Rows from block 3 of the text decoder, named by matrix and row number. Rows with one number belong to one attention dimension. Each number is 128 + 32 x the weight over its row's rms, rounded and kept within 0 to 255. All counts start at 0. Numbers have three digits each.
# v: attention value (decoder.blocks.3.attn.v.weight, 192x192), inputs 96-191
# proj: attention output (decoder.blocks.3.attn.proj.weight, 192x192, transposed), outputs 96-191
v.44:111092130097132107113117196133117071111177113180211205139153127177147120128150153140144140189115166113157104072091083106107157151123132152152088101136195120128122144222134133105105180131082076148151146126086129135137109129156138114158111117099067078118109196120164079119116136125133043156
proj.44:098123158164129144128150122121111128172094143093115073076089098081139188091079074128125156096130138142159177182168146172133116134141146128092144147147094150161092113078121146139168093130182160116129060105178164149078085135100123121099116135145163133108143068070167186144150173108116177087
v.45:132125134095134106138132126140182176158134111118158079106106158129065200211163104130118160122103142142143174138143089121121157108143094104084137144074128077119093106099071101146173149137169131124094139153118118169157142080128038141137122139141126159055190114148061139168138094094117116149
proj.45:113114140131067140103117181095102101108097101139138112123150102136146079072118180114173122141142099134152132116148175123164096151118171142144102143138097173171143108126107131124108125061105098125062146082132087071145163140108191157132067149185156045164102117110184160133167080128153137110
v.46:119136122143129112152162129144163177138110118103073071122085142079124147155084085100093142100112136171135164140157151134138140080117089122104157157101068127130128075045137149160160084104187172113108132114165100121115142082107107157086129132168124141093142079148062179173143111132115194089
proj.46:129102117116119148088095123091088088105167105164113180166181135127116085126178204130129121153103108090135084115110136110160107171119141154155121112132161158106163144145124090103127161106078093126090191119093105154148139136176164124152153108073104100140088167162149058120088084154131111159
v.47:121173147108123117129134146072160137166141113103121118143146156113156144174149058165125160146113138136080079132177099097149167124120104103070199156090111079085126110090136129118114171154157147096154108137140141154139181063063142109129134173094088155099184085193108103160092155122120152142
proj.47:093145094100117144123110121161158118114064201194112115192115138124104114048096144062125153136111101076204122142111089113123124111201159097114097123156125120139152130173083136159121166138132126129112189137143152099104120185161146096113119119175146107120054175117135136089106154133108129160
v.48:135193158172122117122116109105135170140096137122043075123175142085137107117115094140127134118082141106148129097141141051122155107167100108089142148117101100142152095072172087150139160167162179121127120134144121104128165133094185106093123181078143164144177120173135087115100159130159215156
proj.48:132140088107131143148116114163130121098125184155138143169081114115118130117141120078112156167139107122140091135079102135122194113149123094110123134166145108147147144208147156180115116176124126086142175149099133114158167158115142118157168115170088178158081146130091075129102154148124074177
v.49:111074132155115101119133173144098141125120105168137121118145158139131144133124152178128141173107157121157180069073119104089136153147113175133073093104194129137117121195155152112108152157128074203129102141110092101120090148100172110184120153088137105107143179086206065118100158133149115159
proj.49:112158126139150158137119138081140119135120148107147126131088021144158163098105071132129148133130131109109085186153125156149119103114113089086182175160128104180145154147104126183149103189148212057159126085131149189115123127115079151060160127162119175118158063146115149144155144135138105140
v.50:115096155111142092127144156115160173091108132135133031118094109117083157154102107089155151120100159109154165096116101135104171095151058108139131093139109129123107113046122094138187157108134173167129139137162066157141112134173087165091138134122150137089145153113098117061104087125128138155
proj.50:128155126136055176135134128088110087083148108128088162124120111124132094118147168124132148102096080170088162111165117121161115148097138136152115139108143090129148127140201173093129141062132068079088116116095163079167152121130164141152137150143125075184097100152135116202145086130146139098
v.51:156184108082091148121118148152157113189155137154132202152119166121143125151111046170103157134096132143087103106194142074161099142092176153098159174135103096136132104158150136129093150148206107090145135102157179164133128098061169111145110190131086117119123096167110150149170182161120144124
proj.51:104144128146192097099113129108145145148073174164118111131117175106192125101089133086136118156142137084152096126139086141158149105159102133088145125149085142120141130145086130138141094105116143170177153100136119147058122131142104146128158097146102102053095154150164109063122196106114123171
v.52:113118118153115175142161142124087127075063126096046080126125143070143081090079184089122098082115125139156140130090123151125134112138082141168134149140105164133177140060170131137144102113110148146117109160122056072112107154161190165066118090111165091187074093092161155096146108140129195122
proj.52:146127130125142108115109076140136093139180106127128186119114118116131158184181140122084126110090149132099094115106124143098127128102135141148167124117173097069121122154187155123100156138115127113159155163130183162156115106131111092149174106033087197161140150147057081148094093143129075101
v.53:118116148157142101134117164132139117027167147160184132141138065162126093099114141091165139165124158086157100098128103108127149115144098109161115095197138152136100159139141102121127140115075174152148170106133108097165129162200122119121119102138099123126138171137151120045126113098124098111
proj.53:133074122110122092183152128156085144194150106104088106058130131103106158138156125159126142085155132161084191157138133114156145177129141168150081080092197135117082147144205151130158127102154097127070042139121154138107140130081113093179116151117195147143113115085118154199115139138132152145
v.54:113140095167145149148105149122120198139131131107124130121156170102127149137074114125086124102115103128135085118139148166124121136110113120132180213072152083135186066096124135127120090140139135118153119127146084122124172144142089133097146156141125097139071076144120191191152107104147170096
proj.54:126154166133127136045146108131133087146105089191147186167111170136197140143106173140145166124128172122083094123093115173064093103101113137157135107171126146065160142195066118094111205136081141123159168084092125127085092131129115123157136078119126157109142153168108126065069128201097110152
v.55:099067135124146123136097191126084119057118126151193141122173101172126101098108184110142112151119152087161126079089082164100122150154093117187095122164196161124153167154099125108125145113071114169145123130120078088144105168216125150117141086107122074159088169067197108066132087109133097114
proj.55:123157176160128102122187097123125064194120080088112150081093102089152195159122101154122146083142140182074153152123162139090104146093147146143126131099149105090086150143172162097126120129142119116145054112110206116109079116071108092121099115108152176142174095102097183146122118157125151098
v.56:151135169111112097097126099111127093157146103144122129141120101177115123111194154152156156162127141140111161113099102108106136142161159146087081065134131122112066194193139132119120174112143103140104107135100162147141114089103157104192106131113117159118186189121154051098074173171116088141
proj.56:106129092111118152215088149125132166112106183115127075142104089120087133077114074077125109162127091118185151157161144070177152131187118076084126167124126121166118140098122140178138100147173163128103116132158126122132175143101125135096116152176123089138117096079127174162198141082158125124
v.57:141064100130139099121123117181125187131097172161120152125128193088099142121079159109093127105115096132179171116102144139087059133155127192151092141101148133194136109140094177126103124121170049178109113146129087112095122148109114122149143139148146089111100169085170170159180097149163127126
proj.57:149126139177138161070119088068105098141140091133143141138110068147200151148124125162155127157129139140029091154162129169105092101094089076105154135173127137077142178139111078120113143178100213126173121035101120175108129113130095139095145116113099133115168130181148129109130145131126105147
v.58:163185110128135170114118049152144139140124161117051124121122104115114137099150163122114092072158072170081127171159173123130118098142159123127165182111084119165143120073127145147129080100157179073095129107147160116109148098107103146084131123178141143137122107136066198165148127155135176098
proj.58:165096116099108108142105120152114180113161079134121139146135199153113082172133130109151091177110159105132103083084117107091155146134109130139088097127156157097101125125119120114108149100095108192096141152117060135130160147117156141166128135082096114145096187141138090100103072120147120140
v.59:132147113115123134137149084120128135173107121069074070115091150086106151153125064131102129115150110208082163194134155138149134106084145129084148135116073122111122095094146144155154071133198153072105121133131152140118130105050086142156125138141151188086134066167071160210157153117109162099
proj.59:111126100109109158124087134107121180060138106139132135182179143157070058120175194143129083152122131070188083108130149108149121122139128118125114141118135151164173111095087064140120160131076130172111207156134057129176155122206153142141157128113151122127116154144120082071124074136158120140
v.60:152151162160113073168174211073152112068173099115156089125113127111117093187121123116162126171096155121171142091095088092138164112135081151089089113153107123079088177121193135090112130117071091136135146129095115101148133092151144141128083119118083118096141121134147110100173118064078116108
proj.60:080072138104162141158089088156096134144105145136099121130139050075064171074149124117114170110116133123137153127108156110135156211162172179123110108110166121146089112126148131128148178129179140081102110174168174188136133157125114100117149143131168129146100110042109157189116130154116149137
v.61:139107148140145104106090092129131130091159100102199112099083115155057122135187186124145096123159119107124138150111084170135156106147176125109108118134155138137076152143074168110123103100076103120111156140075127154149137123146036135123151109214136132111148172092113151138114102088135076112
proj.61:134113167087079125145154178128122154143108091132152099120173119169069103109147116155146149107136099131101182133118196101122092167106146161137116114109146145136090104080103092108146155096113127159064095094160115124149149138103146087091064161153182070133156095091127184148168111131140157116
v.62:090089071117160193108092084147069112159058147089083127112147115124145116058091165144127136084160073127106127157128144179106103137107148113190160114149137187153209124098116124143126093125143158132134113135171094116094103169145167144095186101117208127185072099097150169095104108181164182132
proj.62:162188143128126099112166143132184104109192105142164183123113157162171110207156126127105096139113135148090087102112124119102114062103084111134138126100158076101142140142175142128119139124080103141186155141096115114149095081147088099125145097087085170128164129204067097106120111098114099122
v.63:141185129147100149144143079078138143173111125044043077116106134085126149145126092151108108090139098155093154194174161153142113125119118110103163171129084127102136106085175115133144092132136153069112116129132153158109166100078129151102139152114170163136115036139085157172150124113103218111
proj.63:113128116075140098126114122167148144085128159177158162174158162142084099114171160109139111139115144089167076076080130087112170097133108151125120123114125104115137131135110135134086193152089093133149215195128106096184125123182143102141151116119090139129113170146096088104078094153152069148
v.64:102119091108133123167096113094127183135149132106156128144202098096131147097131125139087146151111214128173119140173106108145121118118091071105124117166100157085112095089089064193089136162167155172124137077119114138146072159122140114145102113150121141109123097179159135154129085057157089168
proj.64:155137189135107122148183175169100127114086099189124115162095128144209118169098128127150112144118147139093164161142094108078083060157120104161130122173141123127164170147108091089127152099081157136093107052059129111152131090163146107117114140150116145071128166108169134075162130139126195154
v.65:140184128123150125149148145116085101171074100172101115123209090143082166098113191155142077143028134177166104138125079199107112138160112137174107168151133127067145150066131122121071122130118167156114096046113122130160101159160122191122112089145112094143101123124127213117149057155137090155
proj.65:111107161134098088148100175167107175174144086120098116116114149140152131119182133134139104161176143096168151153122102085129105176101206087123126189142120153171138116122134117152118128081154170139082077123135161113132115095152130022109131132099127086123132115117131114116199138114164155104
v.66:136195150104124095172160155153134104148134162154134149141153107102088150142142114146146128142101096134162097113082137083114139100104124179171093191102128151140142089098129163129195110097083178133118122125161104058115202116169109195069150178183136121127150134149042125100068131175093153176
proj.66:116100125087126132102122094127120148132147164101111125181103176059099087162117114155109108114164180136148152132113125142161129135072149104147185095104073090138133159143104114083151157140117134066162093193122175187117064124089144100068194154055057121197120138136135104159098115075145097128
v.67:116124116177131164143117047113161146094171150118113118115170123109137180078114094131100174131130138105127140097164144026143176124133109122096148090155152133120075076125110093162119119192111163170105165088109126083144154144107162104135111153101215172067168143138203128128106156127152163112
proj.67:139115119107112143183171159124126154183101090088113155144103152169142145161076112123113099086134106152127108140129140162111126119134128088175145154157130125174146142192080118143159109093125123106116083102063112113126179117079114109119147128177123204112096115147078155162117149132118201210
v.68:123109174160108179082143161159110052064149113132116141121051172143128134147114124094171132174151114065103137152101144159081152121176120116129188140147138128125122125168107169125143127115119100157130165170110138134125188114117152128107078098052136115091116179078153115133134138130148171103
proj.68:129051097108172122116113149070149110185140085101161137066129141135123114117095157138125170065133111125160150097135126098124086189145192161119117138135145163100081127112123158164084119138188073109128121162168101129070121176056069147153133060182192094160104114124112166139117158178108128143
v.69:121134129119138162145186074137194168113144138149135129137081168131147119094107134117087138118154134150092173146151199085138152107118106159081143149161149128154091094105100129140164103154119101132161146123116116083151144073101078155112095097125118118041155144164112177170141141114117202091
proj.69:111132154177130117110164090081079093193133077085153120116105122094095114165089116121115120103102117145092132143118174108096129162118152162161162142163116130064103080136096146109109120103112082143175128154117109113090097117050103094083155116155160116132136128139137174110075119117116153113
v.70:144151125097113117145144178117132159136090108135165147151088110114102137132123143104122110100079132145148144181094072255146087108084094135119101179131114121090197143141124143145119106108150110134126117123158104173122066140163112206127139110132064088162045071147063167147180081085104108134
proj.70:136097145165137092082121119202073081153096137162128118137125141081149131155187157140136146168136178121080160143115107102124119165094157148121149077128152145109117113126142132096110178100098158131141108142156159144129071098168145079076140117066088111118185172093164108068094124146125098090
v.71:094174108095127141165116165136140178131117121118173174173045150109146154163124142102108149100142104138131167174144077216129111144100102120111117132127117113129205120169173131114077143098141067145124102150129123196145061163150166152116147114121092095203089089095082155124193132124123149143
proj.71:151060134169114118066150139176106065143136143165106126144161158087171164139146142128123158158094161091103134167122112107143110154119166160148118095103202137077122067127167158137100175093087112159127150123150106121102120141162149135099136119048080072118133138141174134098081137121108123067
v.72:115105130110118126126128135123149145089078126097181132129044170149189069151105146075140103141145122118154139160110106201106111097124092114125135129119122118149169161138118115135139072127143057122155140172148113167157103150112111135120128116128085082158085090139155142141225103075120158109
proj.72:138100161156151111098134104125135064121135126132133105123166114118100163115114161149185196104104179135093160127140129074139084143156176196138104050118150167090074073104214179147115149094155116182108119098163137130119150114126138147115067097095182111109162151094144131104086135191124109064
v.73:097163151115160075098147176140086135232125132157123120140123097138089136169162142163123104095128091176136121133098069180139095134111150158132127125136125095114130150118150122070082176074159167104101075148134126136084080154132097149118187178146092115209120099129085174110105155169091043131
proj.73:114098120137077099127085142147113149088176156173115126154161092118124142100179180115102097189090140094157139142102102077136207126127103142137090152068151086175140126129135140083110155151085134113151148132164170126198150123188132126145130162015093121138078144068146135155152096086120100066
v.74:113084161153190098147126084127082112184148144123148107102146159148107133158155177145119107087152104137113100098108133041089134166126142181093135061149139119132096090118145098112181118126147174087100114122154166068148125143106095097132139130153110132141208150119186165162078187140124077087
proj.74:130121098125088093169132182080140163124162113085145119110139043151059130112159107122115048127135101098146148136117146142152164129121115109137103177050109084196142120170119150160128054131125122133097136115153121090175221136131154161162129163151184157122098101085111154152176151121139135105
v.75:118177118156106138162164122110140055056101138173084107127105146137136144138118127170093122127109123142131093115081176046104135089103110198147129161055149116158113090114155127135222105171077155140156129099111094044109138098138125136094129127187156109078192157132127130114102147154151175095
proj.75:135139155127152161077145062110146173224133120088114116105117171117089127177087080169105124115147142185152101116106169161144118136096144072146201135146045144115112182118099122121120135109139153101083140205122138175109158138090108099061164169125102161156145077122109153126107120074113130135
v.76:150136126088114107161160193142087120161098117128173123130111144125095100161130217100126065108108117144151118192085073210130107122150129177149110150104135091145201154098141124081162132075113110092163110141146092151130119126156075175108120099132073054192089105120073175137174090112124104121
proj.76:127082163193140083054117091166120093121177109129118106123150098102141136138188132174135105158112154120126125112112128118152106138095167174099125158082129133085103103094154151130083120109125127181097114173219150116117104123149134076124143124084132117148166144104166111102127136124135076056
v.77:147151081139127110137097116077089141183159094096122130138179091109058159081146161147152103105060178146143128140165083139177135164146138116104088129140141108097168145096114103149095140124158205171076128060111134095166087125176114163155133070143148159130142115135109184109101071122108098163
proj.77:111105137174118087169126148166122163113124108114120090138094116129185091168195140139100068159132136130115126189076123180140110114093128100153139199147125108158155151144092109139114108107097161134120112084115130133119102118142148058126147176113077131110130109099158129112196147129159166171
v.78:151130114123123063107133164154076110215130099168105108157173077137073108128149135145183091140077134163143116112112074160143104162128184118163116179101133084107113171115172177107088196078186213103094096133173166161104114130151083170148197118127133128175104134144093151113061118136110082111
proj.78:115157118131105124127090104157140186088145179138109108120098114134154068094170167142099085192114128095173134135114119151130192088106077164076105170105106067155150182112108106106154147168106140101107152123145182157178081143187147123186140179092109116179114110123145079126187084095138091144
v.79:081094109101171143148108126127100132155127128159156150160098158106121098106120157099112099133165139166125119179130044202124123151170129124144170141156141109131168147103173123047027137126161072149147097114193125200104084153109127135137132126075101078226097099115123189117180092174144113169
proj.79:142064085175079074095085135172108130136161124158113110147115173130168155118120173137127148161049126084152113141113087094164163155134162172079070162104202127122096120146127156162111191096099107186078131126140133122134136127135100126179106136090142069109087159143139152087160138146156108098
v.80:094092146109167135164157108091132170150119171158199108112174174093147138164116152140041092121132156118150123166105116105113108122116112180099157106155116129108065069076123067146129109147119090112128096120150055097119087165105087117124062153132072093161166111181144170140166147058159087106
proj.80:154117135173074064159162179128057119175149096152116136122179086157106188149074132134134121166103162119101179126166096072070147175171136132160089129110176108174109098166136119082117139086098150157111060080172186068205189045129178143123114105126170136113116191097141138148126103110106159076
v.81:129183094136078151093084125162171097068170117106069141142125100129144150083136048145177180178143128114073115118124140126142153095145146062126149129105123143106091123139123170119092142144137148179133150125100149152114182112115201097102151149097207174108131174104130051070093151188133191175
proj.81:134123071069154208149103120099165146119101138120112149154112191119119109133063127107116190092125120139200118112139107132105130125147116121141128118166133148119158157138097109146147214151140093047127159158065092191102111144096071187115104118162066118151083132176094132142100110125122138210
v.82:060103097128135157088068153136154139103163134108172152145060143139168160160119085141118174145210097134089128140143101134095169127090147100093156147110115095165190132187172151118139152117160094168150105173162151180111140147091141115143175166107124163167119147104135076107109201188126182166
proj.82:140129055108138165098153073167123119131087178148136131125111171105168142132102142136099197111053096120162121135109135090160168134153101153135103104125197117078117113146172184142105199138104097084158150179101089162130150223110115176177078105115104108103088115127142130101093131113089117157
v.83:103096120100163154169136117102157163051115122136203129130065187103203141145094142111075147113177112124133156151139117116082114108120077113113157084153129128142131102159147079128103087179110040147164155121119118165192096154106157097145087109116073132121144124128175147174187135061167194123
proj.83:169130135165145092093176162151132052176098124125132120121151139149098193134071108152162223082131123125087120134147139106118084133145154125147156104173178158125082079133146151142136171046138158181093099136155129101108214134096167152104097118129161135086143139125115171103096155156078149072
v.84:128170093151079147077087105166138112082166142106045098137084081125151158093138060128138171135144147104080137116120141077134161096144168062108150090118140145067058115154117180132092148127086138182121171148095171138107159138102171045086115129059210194079117150088166091100112178146159155129
proj.84:134098087057144195140096172125136171163122108107132144123129151133103117099059172118119195052139112170161098092182133136100118112133086109167131142155153143160173158111091104141152167148147107031121121154069097162146149139132081147131116125182097176171132109157082139162140111159114150204
v.85:109118129142136180081126088141130058097187121135082146124144122142141135130126149158143155225137142135076148094173173059111177127182131076137140131151133094130089128149132139124121153159139157133143093133110164115161178093111167075133134118100165201077175176082151083131085166174155121135
proj.85:132131123128117158148150104067180175134128131098131081106100143166106091111096110093138119085145055090188114119109124181131114096124109128113137199152140145132160134125080140163125106150170059107132126138094064186085104172084081147200093120151140087148081065143115172130152143129131144189
v.86:134189150144107113075075123151154138161154108139091134131131091142082202106168077164183190108143132097100122105121172103138140131119155114113128115106113146109128097169100176122122171098117195130067147140077144088085200114149149153110127141128204163116130164134117083063076146185069122143
proj.86:084098069080118200215082162111123145091113163125154183144113163089158067123129139062068092152144141141154129119159134157118138138142095087175182104111113114102157152151111104112128115196112114058152182114096098159097093143119112142095176147141077160174103120129123114190127122091126150190
v.87:134175108149155103101144131091147177122141091152105126138132091127122209073135080160170181079150114122122137110141140080113104112150127144091123088151112149128109126159122118133095170120111183146085157106077135107123110121144172100099142142124173220139130155139152145111065154179098134158
proj.87:100121091124078154187095194170101129124105121159128162149129131119137150131116143077093118182183141125161154161123125126129108139139063049178170138134150104156151128168117094088167167130096154060137117125089102157152158131168138113089147180135053177110097101095093127174148152077112186151
v.88:113151100143077157126126140136153098046116145123082167131067132134167083124081121118099149195134160101147131097121174086125139087125082112166127177114099136165112132139164141165171089141139059132186145157118082075146117100119169103123094122117146108072130125137137074126170134091135201120
proj.88:145157158146174163076132066106158115167098137124118091121119178109137113151071089132167180067141112156134105119126145162135096107160134139110133121196094150052131141096143138119115139087160125134138127140117129190049107124073093141108130113133108102145149101166121127082110132141120118185
v.89:125180179127140118060105188160119083133160089118108129136112079148133200150150105137173134157096103141089126150117063225110098134157134079112122131122101126077163170169114164104085160086126123129070155165112188196153138131143114113130136128085131174195076149077151105077136142183106113162
proj.89:112061096033122140180056153137159109115134139158154109112142134135118081055154179107116175101132135107174144118148104058106147177155138128119109133123166126161114068096154103161145184163153121066117150188165082168140114153136128162120076125084102085167090118072107113147156111155157118132
v.90:094152122123161118097122162159123106174163082142104116152100118136111150151111154144162102146121098174111152115144054176120087124139156093149105152132121084118172179146169151058058184091145162087146091108179199230140102114098102118140206150112094124151109115068091147098128124190146117137
proj.90:124139085156112106063100088171159150115162178135129052130097167171134152070170138152110151126102083070191090137074085115200182104096086157081123175129180121161150128105113152146164160152133093124111164185126109187114110163157119154184132182091103073183096093153114125118153098094137078131
v.91:145165128110072093109115172135132161116120098122137117156111103111128177085154108092154140099109153126158112177129060255155075139095109085115107143100100138063177177155135132129072104081118119182110149127128160196104069150166128152128158094102114118157062083133094134127185074104112137132
proj.91:145061098102182121127090172211097083130085146163094094150146123117160097130172151156112182138134163126084147131160106057109114161096132137146140083137148140124140105141148104110107210117096193082107136132132127144130115124187132117069109143123095147135174163080118098089137130153127094120
v.92:079173142156134129092093120156159109125177119146102149145098138149149144150131110162154175161181078126047110112121091100101134112171149066110169110136139114130100132160166184073088185110140130122128125157115170182116173133115162073112175178080145195147154194089143091086065221209133133151
proj.92:149089051074118163131097156118163137130135146121129125146125153144097142077085133108101180094088115097219127128121101121135130119147095136138123155106169113129134150139105138180131202141143065082132162186133088192117181178108093205167074122098104086131058087162129161161142117109101124140
v.93:099126124147114143087108132169132055112162125105071136133062156150134093136128111101171124164183075122067126082113178082107163140153172098158154092108160127140093147128146196091118149122115121116177136150135156114114179097096149056130160160090177138116153181058155086101090186183135191118
proj.93:131145078089135172099108102071200139149160153096129134118118132121090096123091128136116158056145074112203092084118138138158137108142125170075121153116113126136141122114114146175154130160171073107139164166116117174104139181093064186177104105174150128125086084179066121154122133120136084163
v.94:169085111153092163098112073148128098108130095084120093107195099134137075071117112093156091197097166124114171119182158129183157148128172055164102146127128157141107163123082150162120119136126143140131149087148154168144117120117139124167114096118169132043091092109120096149153053082156138095
proj.94:104198152132178156146142073099156153102130099125143099098085168119162092108142127147178144097155099171114070105100152172124164092132131153088117151195108159136164148108119108137131084141167147139141109092075110125112054132107085107154127111202178115140195130174106076096126117175174120201
v.95:091147141164149110100108124141098055167149165132071117113113120130116109146141114179129119113130096145125090081131163080121132157111164182175147108101122117158090142102148168098190174137128154072101105151113140079129147097126124085136174163175136139122196147107149096105048203175111109098
proj.95:113137106110112161146095081071145175119165172105112132107093078153061133114123096096108097144103082125203097109131151168179170101124099141081092153103071102161156130128110107156137075164142083120125194185138141165161155158114097180145146172097104180136060071112096147171137133083117117130
v.96:106150185146146126120139146129156137102113051105160127093105124187144128133150137137180108117132140070144128064193148174076120153123141097086119134148097086110139178149122143184054112136127095075070171155106148164170112109124165173172110095114125098104104140100171157139154110123135093106
proj.96:072135112156098095123088112088118161154108088144141072196116141128162157116114149108091144136165118154118164144136073115161136094124125143122113156182130099086074133094075158109081119128171128155110110126136125116092140179151126114127173064156223115134154126153090125159137180133136166141
v.97:135120118105129117155104113130150131080143238156110138172121134091149185170078104119059197139116128141142126133090122091128154118066088188120131109127103128109085086127156080083182121140124136188184113131095123103144103166163096123123088156149103147135126122147128050110125116094136134145
proj.97:189134135071153158154189148138099158135128152095131143104150081123095138128209068127160090132143180098149077160104191159107108149164175069124173092123112159146185130142146097109127150096076149088112149163132123126144175079104194122102090166102057153121089157133101179083093090131122109215
v.98:140131103120112122129125142120132094104127077121121124118122137134096104063158176133161064143101093150115135162138165194146123124185139090168111156069151129096110147161072158114093149157091146119165135129095187164141131105142138116139120144123103164078098195080130140156145098145165152136
proj.98:118084118135174141087091139161180144131238070097191129049130133144177146107133171177119097158122119089087130146195115101178056142168110131101137083115137152130125126109140099119134113147145131199132123128154059115120088137083088100139149139133095159113196093110131084133165160141111102086
v.99:168120123117164157140094115139155119139125174108150114149129092085108151147133080110086193160088184115147125139118132164105109156072105167061071138118076150136151158095166110078141126152153102154132094174113147107170132133137151164188112102167111139110081106174136083128163061113146108168
proj.99:125155187154117097164174116121131160142114181181156132169144047115204160135158157088191073167109144126103113139164136177134124097146132127141163115142120124069114135180124150093120153091103161134176126103064131193098124119057138094053111161092087111152112120172173101163117107145179178104
v.100:182110108155115136100117104116077197199159157151103118106146142044082139109115091153130125145173114157175157167173094096170140151141145103143147115176177132164143151161142128184105172107119108119072127085154044111092165094101118127171118158132181084142129085166087093071118119157110130139
proj.100:139117145122127132163181116161148084101071156149072165162127156116088078149074102174127121119078123123122090155055147150130176187100116128169096108109109081149093134156165142134117074181109117149138076121089172099164097155168120165160098129131094137145136188116131182141119116081084145152
v.101:050162140132088095125108176137162108069143141166137163131122149196180172172083148107116113095105117090129116070117127118145166129112102151157135120181128098116111079117153126124131114061128143158122147129131108116136082172152071148074128123091076101151137146082104162125108156076125065082
proj.101:132096099096129127084123129116124117137129084103083071136111195122035119138159116141081159084164155146150125132070128099082117106126164124140104148131155141132149112078137153165135168114139137082113172178209151098139185124163149116115146085142134116110112111120038180076078139151157067191
v.102:088136136157087108115097161073158132091101048126143135114116088173146121104134123107145129153138186089142106079153173189147179147118153095115143127157118090096111138171082128202036125105122125131091172130069095170138125121132157122183123158151107117065135157084125151122129162104168117096
proj.102:098079104187145072144145152179131186145100078113101053126108189127130150099130132169111086185158098137150158155128078111177087086135121098148105157149121162157083123056124143124079137092169129159099135137190130077112137161163123132103193083163156141114155117125083173165148191120115096149
v.103:177147091119112114117133115133096128133145127141091101105139143089080144074134159177150046155120079175169163169190150136146113137172146063193157149104169100108108174193082133178112135152093143124123138091104163157137133091146119103133097157100138105088090149083102096130139109163126115100
proj.103:139105101091225172128132104130179100116182094101181148085136161125132119101111120181082142129095123082098093165127141079164106176179137126129096074137116110161123115103146090109120056180133146184131107113114079084137096149102119155163131134148131177134214169086111158119133157101062122150
v.104:115121169159117116117126098092174162139096044114135132092105139192139040133141131122174116094225135087104112144143155145109147101159158046135186102092123080151138121186116153179095121130132114074156153152138120180084138091085150091178137142101144124156128146123167147170114161146160172126
proj.104:081103119167134136132050134134110154132118082111124098129138159135122162097117124146070145140137058144167173062101096125191154149104070116116111149134109099142104124060058107105107085137114093161050138120151138136139092146158103165179182064156207105115147134138144123157205160074074132103
v.105:143118149131175100128119061128154134124105082087138097099102107141136038122139160188143121084146155108108094107141175141085099125106145114104124144035117114143150153114135129118136113195156130073153141159103165152137122129106155086138151096127117151166127134132197165144114124160162167106
proj.105:121155114123124163141078111101106164141120119115186111199135118139183179137109178061116154154110109145140182101152094113167184120131088154077151123158078111130090121113069091068116148129118114114130145096086109223106092148072122147128114121119173110135125098152157071165205127131108158107
v.106:184155189143147112106163104146108178123156079123139112102121138137127113113142141172174072085187080109157164136223153141083086125159152062136174123124142091121145181187136153201094111162115107050092157121139133173132118109093132130149103112069140076150097110116164122124141096183131133101
proj.106:095144121097135138150053075083132106121125125137156117185127155148120117130084114125063202113124120126116122133070131109147198180139131141106110096179108042123100123131063114088094076184134125153107100100108126132144108166128136167165143092130205135136162171111100128143151147093060183142
v.107:111106136129130190158105160109123132150101087138152171102130099143155129103142057088138167125083182108071102101096080140136131162120141153091086135155111174131113118072126123105142118136147108133109121100169088134104183138104159150115167155186156116085153096146127173118162115091119187130
proj.107:111158111213048062119143149126091099169087154154101166141141100130173121165086147116189116142111116196168163098159116151111115087054106132157125143107127176144131103148135169134140202074119118129170079115074134121117122103140109138095157101123140126129096091140176095131125110158222139058
v.108:158107086137120119113111163126082156181125106123103125119131105077080170072161122118139100178101161137167145123152117143173156162149190085128106131170171112150150182125093112216086145095128112137028159108102053127104154101121187121160104147177141060094130098114079150098133155126135095125
proj.108:128124118173126045128197144158172086086096134171094134144114128142136084104056133176169079162093131122106132185097119137165127112110115164179061161142135131126077115104184191153083114147164131145188084109130159103113106160158088156123137117136127150155179159114127162163082129145091107078
v.109:149152154133141189146158130137058111170159103124129135122161135091110151080160081130169116107099090156096150130136049117131066160183110150144106133154139180103097125107137152095106147155116135113086120041201123135133182123099120160103168134130183134089159090135126175109179070164094155146
proj.109:105132124143079112120101102154116039166117173178113205133105124114153063195085143136145149100116144145092129156168126142084137137085148149118110101104157118159125121224136152162172126160160110156143055084053123083155115093136106104117152130132101121131126131105152089115097117145202176096
v.110:121123121160111139095098096114183149170105129144136125124119133159129051178111103090149170137213161113106118182087120149146182049127158089097164113121116121184146105153134176134160131078143115152192106172153105125042185095100112106162111151122147124179118129155099070142103166137147178154
proj.110:103126149140130119140127166126123172133115118159104116119163108133098136066112098171098104139117050142186137029067139168150149145084062116161125146088155090125124121119092159121139137116053111111076163157164152178155114126175072145158145121149102092129123113156152145140165095063086111103
v.111:096100150141153114118147120112161109157118034093150098118091147169117069111172194123164105092153126086086112126121133151088119129168139101109146118117139118145192150121103119135078142140131113087103123154154132114126102100087137146124158086111111152194150152134186225167118140164143121159
proj.111:075131143166090119096077111114125134099136098169120109168093159136152143147103166093099148116152099145119163098161089117126154073099102184075139195155125101085092148120099143141148095170188096145099147128163145158109108148144108099153125133135178077128146084150157077161158145142120128066
v.112:094137196154121147125177132107111129144149056157149150094131142192161115138126101118181127064158095101093146113146095105126115131180102104150170095200136139118120097151145156148082133096109117078100161076198089147101156112090122149098163100091148122140168103132148167115140142170095121137
proj.112:071121102152070132111060104120089086141083145137065139142082193132057084169099109129061193090157110164147149110103096118102167135096128108110110169119150100156120140138080162162142109160162103147071102124138179061165125134201122119158177097160174091100102157121127148109145150099158148128